Weights of a small multi-label audio tagger.
Model: 5.18M parameters, log mel input, norm rmsnorm, activation quick_gelu, layers 10, width 128.
Training: muon at rate 0.0071, batches of 64.
Data: trained on synthesised imitations of 52 everyday sounds, one a clip, 39062 training examples, 32.9 epochs.
Rows from block 4 of a small multi-label audio tagger, named by matrix and row number. Rows with one number belong to one neuron. Each number is 500 + 40 x the weight over its row's rms, rounded and kept within 0 to 999. All counts start at 0. Numbers have three digits each. After the name is the row's rms in percent of the matrix's.
After each neuron's rows are labels from the 100 clips, of 14976, where the neuron reaches its highest value: "responds to" is what is common among them. Only what is clearly more common there than usual is listed. The data: synthesised imitations of 52 everyday sounds, one a clip.
# fc1: first MLP up (model.blocks.4.ff1.fc1.weight, 768x128), inputs 64-127
# fc2: first MLP down (model.blocks.4.ff1.fc2.weight, 128x768, transposed), outputs 64-127

fc1.679 085:492473583527506483563516487510488523522583470503502481518486447532513525571411602487492493472437501516544418495570461498515471468561509436527518394470497483546510529500542521526458550461495533
fc2.679 082:573500459544503431460516496572417446469493516504524505452488410529447559596539530426575507482469582506503547572554516496517488498558474503442465465497494533508500452550552535495475512507530525
responds to: laser zap; machines and effects

fc1.726 096:454429431558429532464431536448499484449497491537484497479437451518472508499509437549446480530581497500502499518513497451533508466486444517452510462501446516568492499458461465548506474525506552
fc2.726 100:457519466524487479470502566520481505467486503521541576557495541522521530502448467480470520487449569520536579491523513475536472465507593527503493417490495480471516490486501534482500504512483560
responds to: animals; thin (high-pass)

fc1.571 084:514449565435536583469439511482479485414449488468421513449473539528529524520565505476491418468520499433459494536498444434474469538530508512495508489513480494527475463527549532519461509487538557
fc2.571 084:486528477508485523491471421553520507467405555468580449486496497534537456508510509479544544464421456527465533490505461511519467398537508457502481524447523516543475512531466480466490549580481519
responds to: thin (high-pass)

fc1.653 182:539533500489515450488512523503532528544469479464486492501471505503527524529454524529462545413540462464530432553451538444471525522542484539506507495476407595488477533451460513467497520468422440
fc2.653 164:471485479436454430555562525503459504522516403467580548629486506492489472524443443483516501499537528407512541491487569464485462442532534536483480482556552556471553521461506474515485433465436481
responds to: bird chirping; animals

fc1.373 120:473393535519462526463518488477511490428496506491515517488424543504522509514443469444500536508484530552497526477560481510555509492592502471469501492440465495483536464490507523465421521468504410
fc2.373 114:504577452424447498504464527456487431451468486540499555502530493520508474469485477533519502519504513481539447572459464577523533466441528597505509487480457486581477519549506548555501468499477508
responds to: animals; crying baby

fc1.379 033:503501593536535447509454538485424482518469447508499473519443499546446482486493473536516455496607499471497468459500457459470433472494496472503456510500481499510515536441547506477504482465451505
fc2.379 033:553526474439505478535439524511540495531527505472473455461459539486550528519578470455533542477491499427508580531497517544492465498550490538514540440445552467480545549459424497553522491419548536
responds to: music; drum roll

fc1.276 168:519462573520523631492498488493545516465511411501469461460512506527560473542452531532543424495464538533537535499489452500526486451465522447496523520499492523532474609562528387446460534477514446
fc2.276 172:545609537422538451559468543541465493468459516497574490513514468449477502497493504492478590596481518542437481491437497524559543450468540486491457503501495444469497504430481532520443542567495508
responds to: reverberation; text has "room"; text has "reverberant"; white noise

fc1.90 140:435476451495519493490574474516499419459503450455448492460486537470529502509556524464436459470496499412564445544502548536471445470564524471454559526505442465483511423547486519485506474563445504
fc2.90 143:592427529488503518499529470498525469496457510482503583445489592551543464496540504515450513447531467441485537493470536471513490449541497542493551504453476436521548543497479488518438416492557489
responds to: music; drum roll

fc1.86 129:488507552553464460485490537399491448556536440436479516486484504472559409489525545484499513542499544491581492481482516481529507409540500476555504426482497479528535449482533507531557503448453586
fc2.86 130:441511456458493498485459464574528514538439454479505541467460549569485531478474572489508499496533537511458433549497459539514503494487498526512509555498464499524536458567544515507553464471531539
responds to: music; drum roll

fc1.142 122:474518529533450490490448494508527443481463474479487451432488489499486472503392496512466494517505452544454504494532502489573537444456488517469592421578502528410521544538404475530505515533500491
fc2.142 122:458495509481502572448500475504505509485489451464588462519434496477571510507485566587529378536473484462437481488535509509500559510508521477466562497444507546541493461550539430499496462448470514
responds to: animals; fly buzzing

fc1.705 019:469538523515471543537449457483485525468472515491470497454448439464497519472570473464555537544456427448496516542506469490504512542548517446461412517490528469487494563482533478505412477518516508
fc2.705 025:464547530474478474454433515468576518549470528452500418577524450437473480534541480481551478473503488501513533483493477568474492463522447509513537480501480529481532526548557521531489513510521473
responds to: speech; coin spinning

fc1.522 129:520396494533542522469501509477455510541517529446481444528419484488483523535447484488486550469459479466469464413440400504518503500575551439510491519428525488464574573481471589535460561460496509
fc2.522 134:491500562504493474596549468539420466512552439507514499423494536502501472502525527443509529486524519485443512566471487548449529518552522528545520394515519427515466541563526505437514553492530496
responds to: laser zap; machines and effects

fc1.717 074:494463520526547544466508550516521546492498568468465508514494531456496512530424513506575471483449527552418457527588514522504499474458476528476427471466533460473522479466490518453539429562494494
fc2.717 074:495515490526568461601466463520536554462507519435546533477474428497457455522489483531421483502526547521512529437493499468509461528561453469555450495546496584569473522501483500546489471562532512
responds to: people; mains hum; applause

fc1.95 067:520464440526509593478479499440447517454447498521470515413470517515454505571560488489537549530448521447487490435578537491456514516506495509476432514475484476521432478467508517559597501592501418
fc2.95 064:533592536459505473509505471558500507555558479513498471471486527477472546481450457580496510511466528513505604543518472452468515570559497490530479462528469467489430512505447504451512525432539543
responds to: siren; laser zap

fc1.402 100:470517432535535461481480534482392478527577483522462452510553488497554492512474541553574501527497536502488489478464525496440497434557467520478540528561483483457518438500553472500418553518457487
fc2.402 106:452523498456546467571485541475488482522506513511525527510505462534535479489491441486482494492444496468463510636508498583564404519484453550555495520489554462460570483434529523549530507482536428
responds to: thin (high-pass)

fc1.53 167:416491489499464591515483526523539505488477494522460496541432499414600506553517484481501445548472525533554519458473472481599544498485559496520481536502497490561522480553455499555393543475504528
fc2.53 156:484496451559541482518556535512467513539441546571553512514535505513494523485459489446509500476468578484489486520498560482516479511417488498521474558483501515483508472504529469514544497561443567
responds to: white noise; pink noise

fc1.5 054:479482462499481476506492511493447528522461444521442479457466453548490470525529521476483507476476498496561518512483528504520504488417529501435457543598509502478543393503510485448458543565575547
fc2.5 056:449505511525500574545552518476560527497552437473475482531539488497418503504473462499539461509475525485483559499568450511460431488516445496504523537592457561561530530499552512487504472499469453
responds to: people; chatter; thin (high-pass)

fc1.661 133:477486519461486590476505504453550410466555545510516466433470576533469510503560482511501440560563494433561529535471491487432518478523518415515492451504519511503494616581488500522467513440468513
fc2.661 121:529566485448485494496497468514462423454507547530493451590496471520458568493546484566441475502472462440530479444453512463563487507526492515474486488544531554516523492410499520539471499550506536
responds to: animals; crickets; thin (high-pass)

fc1.197 088:474408518445468579577475449495544522481492471436455489461506562558546492475516497541527430494494532484463460499487460443531446452484495480481436565525450507519553482512492498457467514565455451
fc2.197 082:481519497459506444544422528491526485525466558469502456501500474534531520519399531548512542506489462501496571541530472529454505557470464602508423523469474560466510494486460482466469464505581532
responds to: thin (high-pass)

fc1.758 109:533505489532511492542546466519398573529460490503505538487480525534571474547488544465483465420504484513536472425492462490508497491545523462450570483439441433557557430567550486554531461475469492
fc2.758 115:484460516446556534494585506495553566441422591552474514468501509475518487514509534481427494523494477510485471406549465469552500482517445456466494460441463448553523467523553479514443486419495488
responds to: nature; water drop

fc1.151 032:510476489485430495557505556535456494564487472567409352473480548557480502478458471473513460534503472523534495472532517480513508473550475494519472545492443480513562490507451475444517488535490539
fc2.151 034:501470437521506538539481575487495542525456574466554508451432484495523555482516495493466486460553465474477519556479559563509499428514502501448457461527538531494425450497505516509492510564521555
responds to: crying baby; car horn

fc1.456 067:460470484486427492511489484545466507498477465548523462467434495519476575545467535505489527522510513525464359515469540535539452539605465487506461485569456549540544479543501496456452495499398522
fc2.456 069:451492437592503547479512545549484592500505431454502472559424562486587454495495499483503515581520524465564461452493486529526519553493483535437537497525434512496514587420491529523562523429512471
responds to: bird chirping; animals

fc1.573 085:504469452536473517463501582456484446484464510529509488400516518475548450467552507529465528491537498524508573432447461495526490478492470516406546462497514518495490583526466477522554413449520504
fc2.573 099:500489496522542519529481445530543502517520443453536491541454498505393534464563391500498479522520542491495574501464414369513521506450473475509515473523499526571477494490478470497432504505539456
responds to: reverberation; text has "room"; text has "reverberant"; muffled (low-pass)

fc1.707 173:518463534478461528514522464532466479501525460551547425471420521440484538482502507520468508538487518539546529486486542495483467474506513477524517591516478489473538522532502476522476525531496532
fc2.707 154:439458559493537517539484582429521487442509529520559476427495484546506533492476515550488491520493482574500517470494511549509539542504582527524522381515476512514513512502449501488564514510504507
responds to: animals; bird chirping

fc1.196 157:520444482550491490527450534460540436485540572422468533548479573535542456467527513485503547446514501537483515503501483537458569456459479451462507532437492434439521550523512529515517427554529479
fc2.196 152:464458460528509563513516459497438445492572411533632490423481502515537517427508511504475542496535533476569518511479508484473557505512508428529481440475446487481472504623498464558400489471461505
responds to: reverberation; text has "room"; text has "reverberant"; clipping

fc1.101 129:509480453591458488558477499492481541531503517474506512546445512464485487438545544549533455466504424519498558452457547464535492539498501522493507511524422532446470534486540478445508529592538571
fc2.101 134:474479446501558549484467478445447536505530483536514491429490550504541498527485465544451522455422483482532514543394563548493481486536501563381494577538558579473533536492488544489541522517431540
responds to: bird chirping; animals

fc1.389 115:551474507522590487527512523437539514492527437501484504520530512497497560429505551509477538534522549522509507521501550521512526475602533455482528525506520568469449511499504561528517471429517454
fc2.389 111:470485522527510512509481444493497525491507496493574504537507540456504569461515528542557550495522519531569555462554493545476501525465516422544434454466476436487547491558444526473541470439427471
responds to: household; coin spinning

fc1.317 019:510485500522461478498471483546546489557487537454428463490470509549509439511552473477499483463478499413471435465556563553501556452468477502453424483583485529604510490475515560463475477442475449
fc2.317 021:487456470479464494492455472501481467423446492475488441423594491589552536500454472557544496474539531478540588547459507418553503515503514513548469472481475516522470481468518463490521524523500398
responds to: laser zap; stream

fc1.67 026:449494447540530479555413466493514503500554422550476472448460441525494518559475498533461465445519485526544557514498394488522536457527502501456466472504409501515522547458500540483433484533559523
fc2.67 030:439493490459480452475532548489523457446495500450532558565551534506475443440537487432547489465546489467548476444493555475550504511515479487553460492467443486535520525466548455425547491530519422
responds to: laser zap; speech

fc1.515 158:487451507516547532493501520499510491464523494440435514454496532474508448550505519598519516474518488419544524601576554542443509473491521477483486430436465492548521561438514594498551539457506482
fc2.515 151:477544500464493455465523433520528550421478554552558521522469546493526460498521444496526455477541487573473537554447467531571557454478537451467525554483502536476543514435495524565505444474462457
responds to: siren; signals

fc1.715 073:488503500433472449468452500470568507496474397521441414487467473483541500524515584448509514475519354468476456475524494520502470507499475462555547499543437478557534487568500490471517445443474453
fc2.715 068:601586469445535489483489553505506522516454482518526517475504513462503533554547544528560508521460535460550465568511542492475480459506513506513467433509555556495559519517488614527472476503529583
responds to: mains hum

fc1.321 112:499461536528467557534518495495416445481458485485469556496491515538484461481505520496466526465478479487604469523516437488526496474473507508457425466482523557482455464449484512458519479508455532
fc2.321 134:450573528512514473485471518523481500465470520584502411515586580506545462558469496537490504456516477453518480542490499575525484542486432554492502489573525460500531499482535476554541462480536511
responds to: white noise

fc1.290 100:492489541459518539471452529516435523512532557548549449485442585566558444477448566470566535492579450427510552480498530526494450474498468510503520531544464443512494576523458481453487555514521516
fc2.290 106:509537466514476521473536541508468482473553508459570474509540558429506435499538496525513465511523501522448492466497540544529534497524526512456522484508569495451565489481485527441478526415579512
responds to: bird chirping; speech

fc1.333 086:632408502530551505507510537460539543518512453508479529524519442540502505504488544494518441436416503450487478487540560500433454481471456475474535473489487523522530454512476543526520517551514512
fc2.333 089:511566484524487580453456446496529509512481497461496425475549470525577530537495505431523421490528541504477518529526482509473486442623582486463479443465467463453413437524474522534472512489587535
responds to: laser zap; siren

fc1.531 096:456446477446435494475486519501583483490490549446476475477431497555517536508519496449579471603546568486553548534470514528470519476479531486483537411518531421463465477484549564564591455496544507
fc2.531 103:550392479468448525559503546490487526484512512538517463525480433468481485555590485440455525437515517539502565540435524518456446564539530506549564545496534536538454474490534481594495528566519488
responds to: music; drum roll

fc1.583 137:444518592463460500558563543521493443476505504459483529474541496525402412506494537509492521485500470456439454433579558554471522472431540561533413499507406477491505584505462526418474560508498482
fc2.583 140:448445548519499515458532451502504491542442566484526511578471457528484526526493463469508544516491504572510487547472486493445486519590509431501494486538382529497529473464446525490486461497528446
responds to: mains hum; clipping; text has "clipped"

fc1.649 082:493557481520465495499486450428539512466489450420480495522486538472522552499497532452504406554511422485512467480497510479495440469464479545500473519455573447502473542550567528468441515396497492
fc2.649 088:519527528516572516490463523492469464470503495518473503492532431431480473522478529539461539515478509481484518444524509493491521536512445445553491465457473471495540572487485391405484503481478527
responds to: nature; fire crackling

fc1.120 138:533507552526483527503499553522490448524524446444470489438508403481557409478508516466523523451469537466492437452507584512522475418543528519525484498509487483514414517541470469481537487544430463
fc2.120 133:475475574430424440538449553514476470487474593533581491516489508413604465489501490490503481467483417490559496423507512521538471491463445426519504523465469531561517480460473524497536549522456471
responds to: animals; fly buzzing

fc1.261 122:546520450515569518465464536459530450553415445502542511501493529504476485523586520468475491494407447483506472549498510535556546458541538556413466483485446475502464496474566550528505480503505505
fc2.261 113:502433572550505480455572482495468511520524474477519481461552542549481455584498526494463475492440538424472531445517492470547470506450551518462513468508595499527496514443532480482476576499513492
responds to: signals; siren

fc1.353 152:404416425507487508458467412432497524560497503506533527489529524526503448451491476531510479540483413530528525526558506429511502531496524486456499487492453464501476473530484520433459559423564529
fc2.353 152:507452422496484545517547517481534532581490575489484491437523581480476489429503471502447439520471488539582537368533441452510537479573554529455508540490517526507542496452508476489546495542432489
responds to: people; footsteps

fc1.532 122:564445433581487542519452530480522466482484507504476547468497487539486514476545525545508501531503491538551457452528542506493513500482494496433461486495545463504521486451554436512479487463494461
fc2.532 123:511498500434468497465442554546517442461507509524531470441462450528468480461499499425515480496495525545507473532483510471531536448468552477518414520465566616499493504545478540526476499437511532
responds to: signals; siren

fc1.482 053:517517473490444539513449484469502540467530444481485460453489461495450559459492505497445456456590484538504568525415482579475551468578473529578489531477519553524410503522553477455531484481433547
fc2.482 054:484510531496484600443555509518548442482551533509504496552515472485486454504586476497477502500526479513522472496553447498481481462505529438437544537547517535551548512514533405452464574506571522
responds to: bird chirping; coin spinning

fc1.340 143:502438520496459425454541544513496470519477521424486450479499431476499429449440461566443538473497529522497447567490561512497483539488537522524486436511460562480489556426463480508546456539512544
fc2.340 145:528574461554429552575468540552498458499492485565488540553477459516518499439455499533484472485509480503484467438532495507492573570469458492552476495491475466476485473528475505450523467520459524
responds to: people; laughter; applause

fc1.409 084:536433511518520487463539537423482486476526593425500471428511492552538473577487563499543506522476518465506480475500558495475443462502538462554475469491533555469541464507524435513412496457473435
fc2.409 080:540517489508523461445459436562523534524555518528450494543528543512485538489496443467481524536457459529427490530461508434570477483515486484508474550561512548486540523501458518571506461568461486
responds to: mains hum; muffled (low-pass)

fc1.449 101:545441514492495572460466525542447485479525573462484533500473490507496520425564551535405440491531563479551528474540515459433516471583470492533572561462496493501468562471433571528481514488430517
fc2.449 107:559476562501454521573481499537438523495409513471448471425477494518575457487495461510516465466551509401499515497463487557498502489599525549488483464479479536473509554447465537515556488484477588
responds to: signals; siren

fc1.342 140:505470517506538500440398481510568487579496449526480459465454477458468492519534497433509427543491432493501504485489556574504458465543415504561474505475489555558463508526531555450483498499496500
fc2.342 142:568483501547534518530515534505489561489526501520479522577518545508466496533492509507459522498540445540518469527426514428494530557542476593522466508544503539417484516524544458442468506448546507
responds to: quiet level; thin (high-pass)

fc1.537 042:492517438468441569425467468485460481523511512493489460504451512478518535414455471500476453493472531444559410492517429505483481554528468481491530497519525646481500509559504480439498525484494521
fc2.537 044:482449509500449462516524559575471509420492532502515530464430440494461473495510491497468494505472394440460519476438540559548497432432576520507440498462502473560571549496456505533461499554548445
responds to: people; clipping; text has "clipped"

fc1.755 035:456464466515506539513472501486476512493518463457522455454436497492566487453516530502548409466536469530476421494430514427484455450522540474439547491550459545543498480499484532492519438505607541
fc2.755 036:463450451486480479511532578478455553509494496401467501521533538454487517515524416505528549463573477558456506572520496510442527490567488556546570465505551481605480504492474449453468525455522467
responds to: quiet level; animals; mooing

fc1.14 150:448479537524522512532491534546467499474449569490484532422457470506508504521514494486484543533579525492532499443450543488542455470515434468505456559514466522433466459444496466402472512530478426
fc2.14 166:448453572493611470491513513403485524489558492501503515374499496470487494479503466492557581579520566521571483489552525456505468558470430445599508470513460507469514486513458454509482488530484418
responds to: white noise; muffled (low-pass)

fc1.315 154:474485493539498466501542534522511470557545482496435500455550484487474492426520535553478539487519436515464535490505419504476446507487528489498509447448555525539411540495521495459534496459510511
fc2.315 145:525498498479496522492505527485474490427474468463504479526498509469466503453522536491476454465518514521437578509440516434488555542479544569514509534525458564567542505522433471548518459558488542
responds to: people; applause

fc1.304 044:471439498512485510513523559411468455508491540499449499480447493405557468473508506540507477458492504571552512468472470474483379514426430544481489466468519550481515523505504586546595451607464456
fc2.304 047:493524476474467490510438428415514492507553622495464470495493454545569540540487460524506470561494512499442564517490453509482519540531531511501454486498490581516485475538432531512472463530458524
responds to: white noise

fc1.468 141:447512496564494454463513491515505536470509529453466480447485492540474606539488465590472524529536448531565518575512490542460494494500483433478541485499430444527485496523534509533528569481452479
fc2.468 153:443476478436496433487442441525536533551516522541490564531541475489518474503556417524556515527476525498492547546472521508471532481437460529440485450522472405510533499491502529517521507505465481
responds to: household; mains hum; typing

fc1.87 129:500536524504599470546451492504520540564487487557467558490504549501534534460529407441424528446450553495561522452548554453565528446484499553504528514514533447517531548517488480530480489440495446
fc2.87 151:540462506547510546508529444554459550557451501486500472542542563481490479514506563463462565579480543470545528486469483445589537492506518483438540518526456478423412447537469505487545514588494561
responds to: reverberation; text has "room"; text has "reverberant"; group: nature

fc1.742 061:517508463612500522575469483473567567482553496452501511485444499551540508545452514496483488437393438530451460504498509525508478471491456522516531534541428411483528514459512535517457507490514437
fc2.742 073:479512517481486485514503510503467603536564517563527527520484533491472516528438487507493517451492595422422492523477538536526552504474590493494521509484534555522527576510554494532480512436420583
responds to: laser zap; machines and effects

fc1.591 102:500500512544469486551449496478532479465547471530521492471510496473476536428576524473624470483453561517557470408470533586470499463568559539540510438551521488458466566509479527520496519546463530
fc2.591 099:474572522535468522494546528492534531531426470489494477572454534487475456450542475518532524520494467496492457551428467554592490445489568510483491561547541511570431464470470433463480541501491557
responds to: thin (high-pass); machines and effects

fc1.139 095:452486494499519520441493528460466550479544547476474495522415473508517500481502524568556473590437544512501465506492388412512542415522502437493485491515482457495551436472467485540508456559459505
fc2.139 096:508496451525497504516524533484473463483411507584483501492469517520444448458562483491505498468486495487511434522513558551430412508459438509585526551493508483499526480457494579562541510487470462
responds to: quiet level; people; thin (high-pass)

fc1.698 063:502497530507470559484466503439562528468468443512504473479516472461467467482540527549525502521429493511476482497530465512502464471551490510472461488470467584464452530530528535516496508508554524
fc2.698 065:464501451494486472545532460540428474503460445527517534471521555559420519477451436513442544502472461455477446581465542500503587471534521501460506480505592473526532508478563546450464439464511490
responds to: laser zap; music

fc1.417 094:492488529523553484459472508444467529523451575499505489497425478464511510470559566490494470468584454546468452500540564509515423436540533425567493475503508501592402473571569526483490586563524486
fc2.417 096:500430462446482495522431580548523502470559523439501513576504560526492508443519520504505540441502517494443535516531508532541460475429508615455436533468487529519514485454511535396412512541539484
responds to: quiet level; household; typing

fc1.473 094:519483514513467497469597472463425540480537465481506496549517482539492476529533534477529497498479460462512519414466526459561542489509497461507562509446463501491471526443464496461553526514459489
fc2.473 106:458488447479523524550474491527456537513493503477469494461510563519538463493449490443549485505572449416493504454471473489486480459465466513418493491500470542521560428564569511483445529472490575
responds to: reverberation; text has "reverberant"; clipping; text has "clipped"

fc1.132 084:531478556531508507510562438513546547528504467433442555491488458483472540522487585547494514504489441570602486513471545456452466482524505539498473534442524466509484576500506506478566501435493548
fc2.132 086:512532464450576519527462513499536506538480471523493501423467507515480407527613493449455540511431493509449526457503522497512536516425470480478497490427555528516443464466501464562497409489527536
responds to: speech; crickets; coin spinning

fc1.765 157:482485512469492493534508540489567378473543466444485459520490499447496479461575550548551464461529559537487492462602487533484539535482433463570550494502482481499471533485449439528537454490533551
fc2.765 136:577519516517529482536506488491500519517444499541484475479470546459484469470477531484548524508482497585549493560483462498458474533502553531563469574501519474464525481630493463526480521552441471
responds to: thin (high-pass)

fc1.185 131:441481525524531508549425511458447520497519497530486518521556466526586480461548495518525484587447540548463496465589482519474537390507465405557496416535465494555474523445490469539556539473488469
fc2.185 113:558511542454483500489523573474496478520520464527536478541507478491518494480550498483495477491544544522488500451493523503555543544508506499465484551499482552465442439500482536522542471536517542
responds to: signals

fc1.76 024:462475474576523491490455540529512518520426486486456502485429487436461466462538462509445534556440508472468418465426531490540502466531478535497512492539503575478452492544435507506525492610491485
fc2.76 033:477504473525564454479565496450565556522525510542515488474528475530480514457478512421501472529412507531541494569425515489491447496514494486474408521499472463551503478496494470510437596490500530
responds to: signals; beeping

fc1.319 112:471466529448526464498480452558463542484455515455470458510570594519543474558482511458554451505512556514493485532539480489507479509488429415526417551550470458469545538508543529501499541461451516
fc2.319 117:487557581476494475522522535480523518560542541526490532495542518505480484557511532522507493501514487461494481610597486547473581528498607520496553463460556563512536573509486559463502550475548517
responds to: household

fc1.523 112:550528516524485513502435528498437439483465513541451565510477484518505440485495508471475484450456504567544525508482499457474499523492506509521589435533498581521407457458527582510477512477468507
fc2.523 119:468547503503417558565437461530497480487492495483528471447495560438495477514482488502459464411512578462485513494517412499521541498488600492493499444479482506472550431507492512577557456483458496
responds to: mains hum; coughing; clipping

fc1.180 175:476502507516497508510499558482531465487422495550520441506496539500535526549531430448540509495437500494457494518510547539532512447528517548479521458509474446467413512511508540495476470541484461
fc2.180 144:515503482510505467494432476512510461474538517499469482484479463519531545479565497558532464549522482476521438461565465537493538524498571589518592541492514501457516526456557563392521461452455525
responds to: thin (high-pass); signals

fc1.593 142:505472535474480488488524544504493443496500519463529450456498460518508539480522445506499455483540510540491463545533456511471437556467478486488445420526423472500510478443517451578601403544486511
fc2.593 154:470463489522481508458565530466532464482540589526514449521522520464574456529492494471560554489520495534478521454520482492457570458495429543491573561518438454567544424515537474531499444453543530
responds to: thin (high-pass); car horn

fc1.543 112:554493497553508483435439472427491456536525518460516513477461495466487473492482590485471527494527452454504472492580470523533499482476461506432530549472522462493509453515517484496540532410455606
fc2.543 109:551516608467483459507504554463518567486454422513546444496514474473570485511517546517516521558433453479550495481506549521569562544557456436423487530525496496531494444583502473488521450498486503
responds to: crying baby; people

fc1.256 078:459451494535546455507452470538513460553485486497484452507443487526551523473437539497507430433479530552486526655525532478540486402526520562552503504468505551509487509497533431500532469549509511
fc2.256 075:475511524523520538416472534491495516440441483488519485480538531487470453427528529538490563499575455555542444502587508492593459532450558462497521472535556446473546525533460499472468446504545477
responds to: music

fc1.318 127:479464421530436535528473473506521600470529468512514496483457477465503492485508490481476515452458531539478491490504518493538460491523491610510475469546490425531400487442497505450519461597545453
fc2.318 147:511515476482594439483492544489566499464536472553524512480550484558499495544538503490521496460496516494488542590429466455494544496558581509528504516467494483511494522475493523465602511475516485
responds to: animals; fly buzzing

fc1.451 131:445462500537448572557482537475514433527434523472495515487479481490590487446567490542483446478491588454515451553535499536557480509521454526467559501463485498533516561522515489528463459458462487
fc2.451 128:491511514505458545465481518450507531475507574491569446550475545432423597447474492521474511545535551474514513450475453480518448514534580468460532533551550519501493512518497465502459463507484404
responds to: reverberation; text has "room"; text has "reverberant"; clipping

fc1.140 059:538474445532416506460469533500513525500472470496564402528544510561446508472475538495475484447567522558458470446479491533464473542507465518541485494471488420516483438458483494522484525491399462
fc2.140 072:438542458471570509545500484511533458505587460496462470496499406547508514546503477514469466461496468535518409577465479528535491458456499445450466518518495428413467485471455554490470475529499516
responds to: quiet level; nature

fc1.154 045:538467481512554512486489545493527508529509507494485544500437518544491450529518520441536564487563447526550534451515546500505446501481504494368472520530481514524552509511526550503454507459452463
fc2.154 050:539522491580483424528493449474470536448507555453482519537450452439433481483538573483524477493473487465481486407521474504524513482438510507492568508505549581530491551475513544506532560483454442
responds to: quiet level

fc1.422 109:528448529513546443533508447525427519459503495455533488531470447499534505483505581500517533429511504516490476511554529511536492447403517534490524435415470522563502462437502549533570465602428528
fc2.422 115:513530477490563514494492458456483509456503442522515565471543462526505574530502440409475461506465550401493534491530485499590446490464484468475532481567462544476493552440510519496549512448509526
responds to: mains hum

fc1.43 034:420507540540534554506578553449501475454511516514526495436443488490552468441461561498475546510494485468547522543482552464528487497528587455515518493449518504515583554578577554468527500461495489
fc2.43 036:482564495362468543504505506503544489494524432509511500543397409529527543449485439508570529497520464501433534521469502477536513525466454515445496458529447447555470465571474492465508497534497539
responds to: household; coin spinning

fc1.749 053:519508463506442555490512522482474511502541446504548440452431491485548486490528473504543494515550503514546487450566445504554528468495479525531518525562508500585443509496463529509545472414457530
fc2.749 053:533516480499473546503498431446448571470510484582453469558521486528461507479492479413570421521506544468520495523468558524526502486501499518521502508463462507491433497520512488465466487536496478
responds to: quiet level; ball bouncing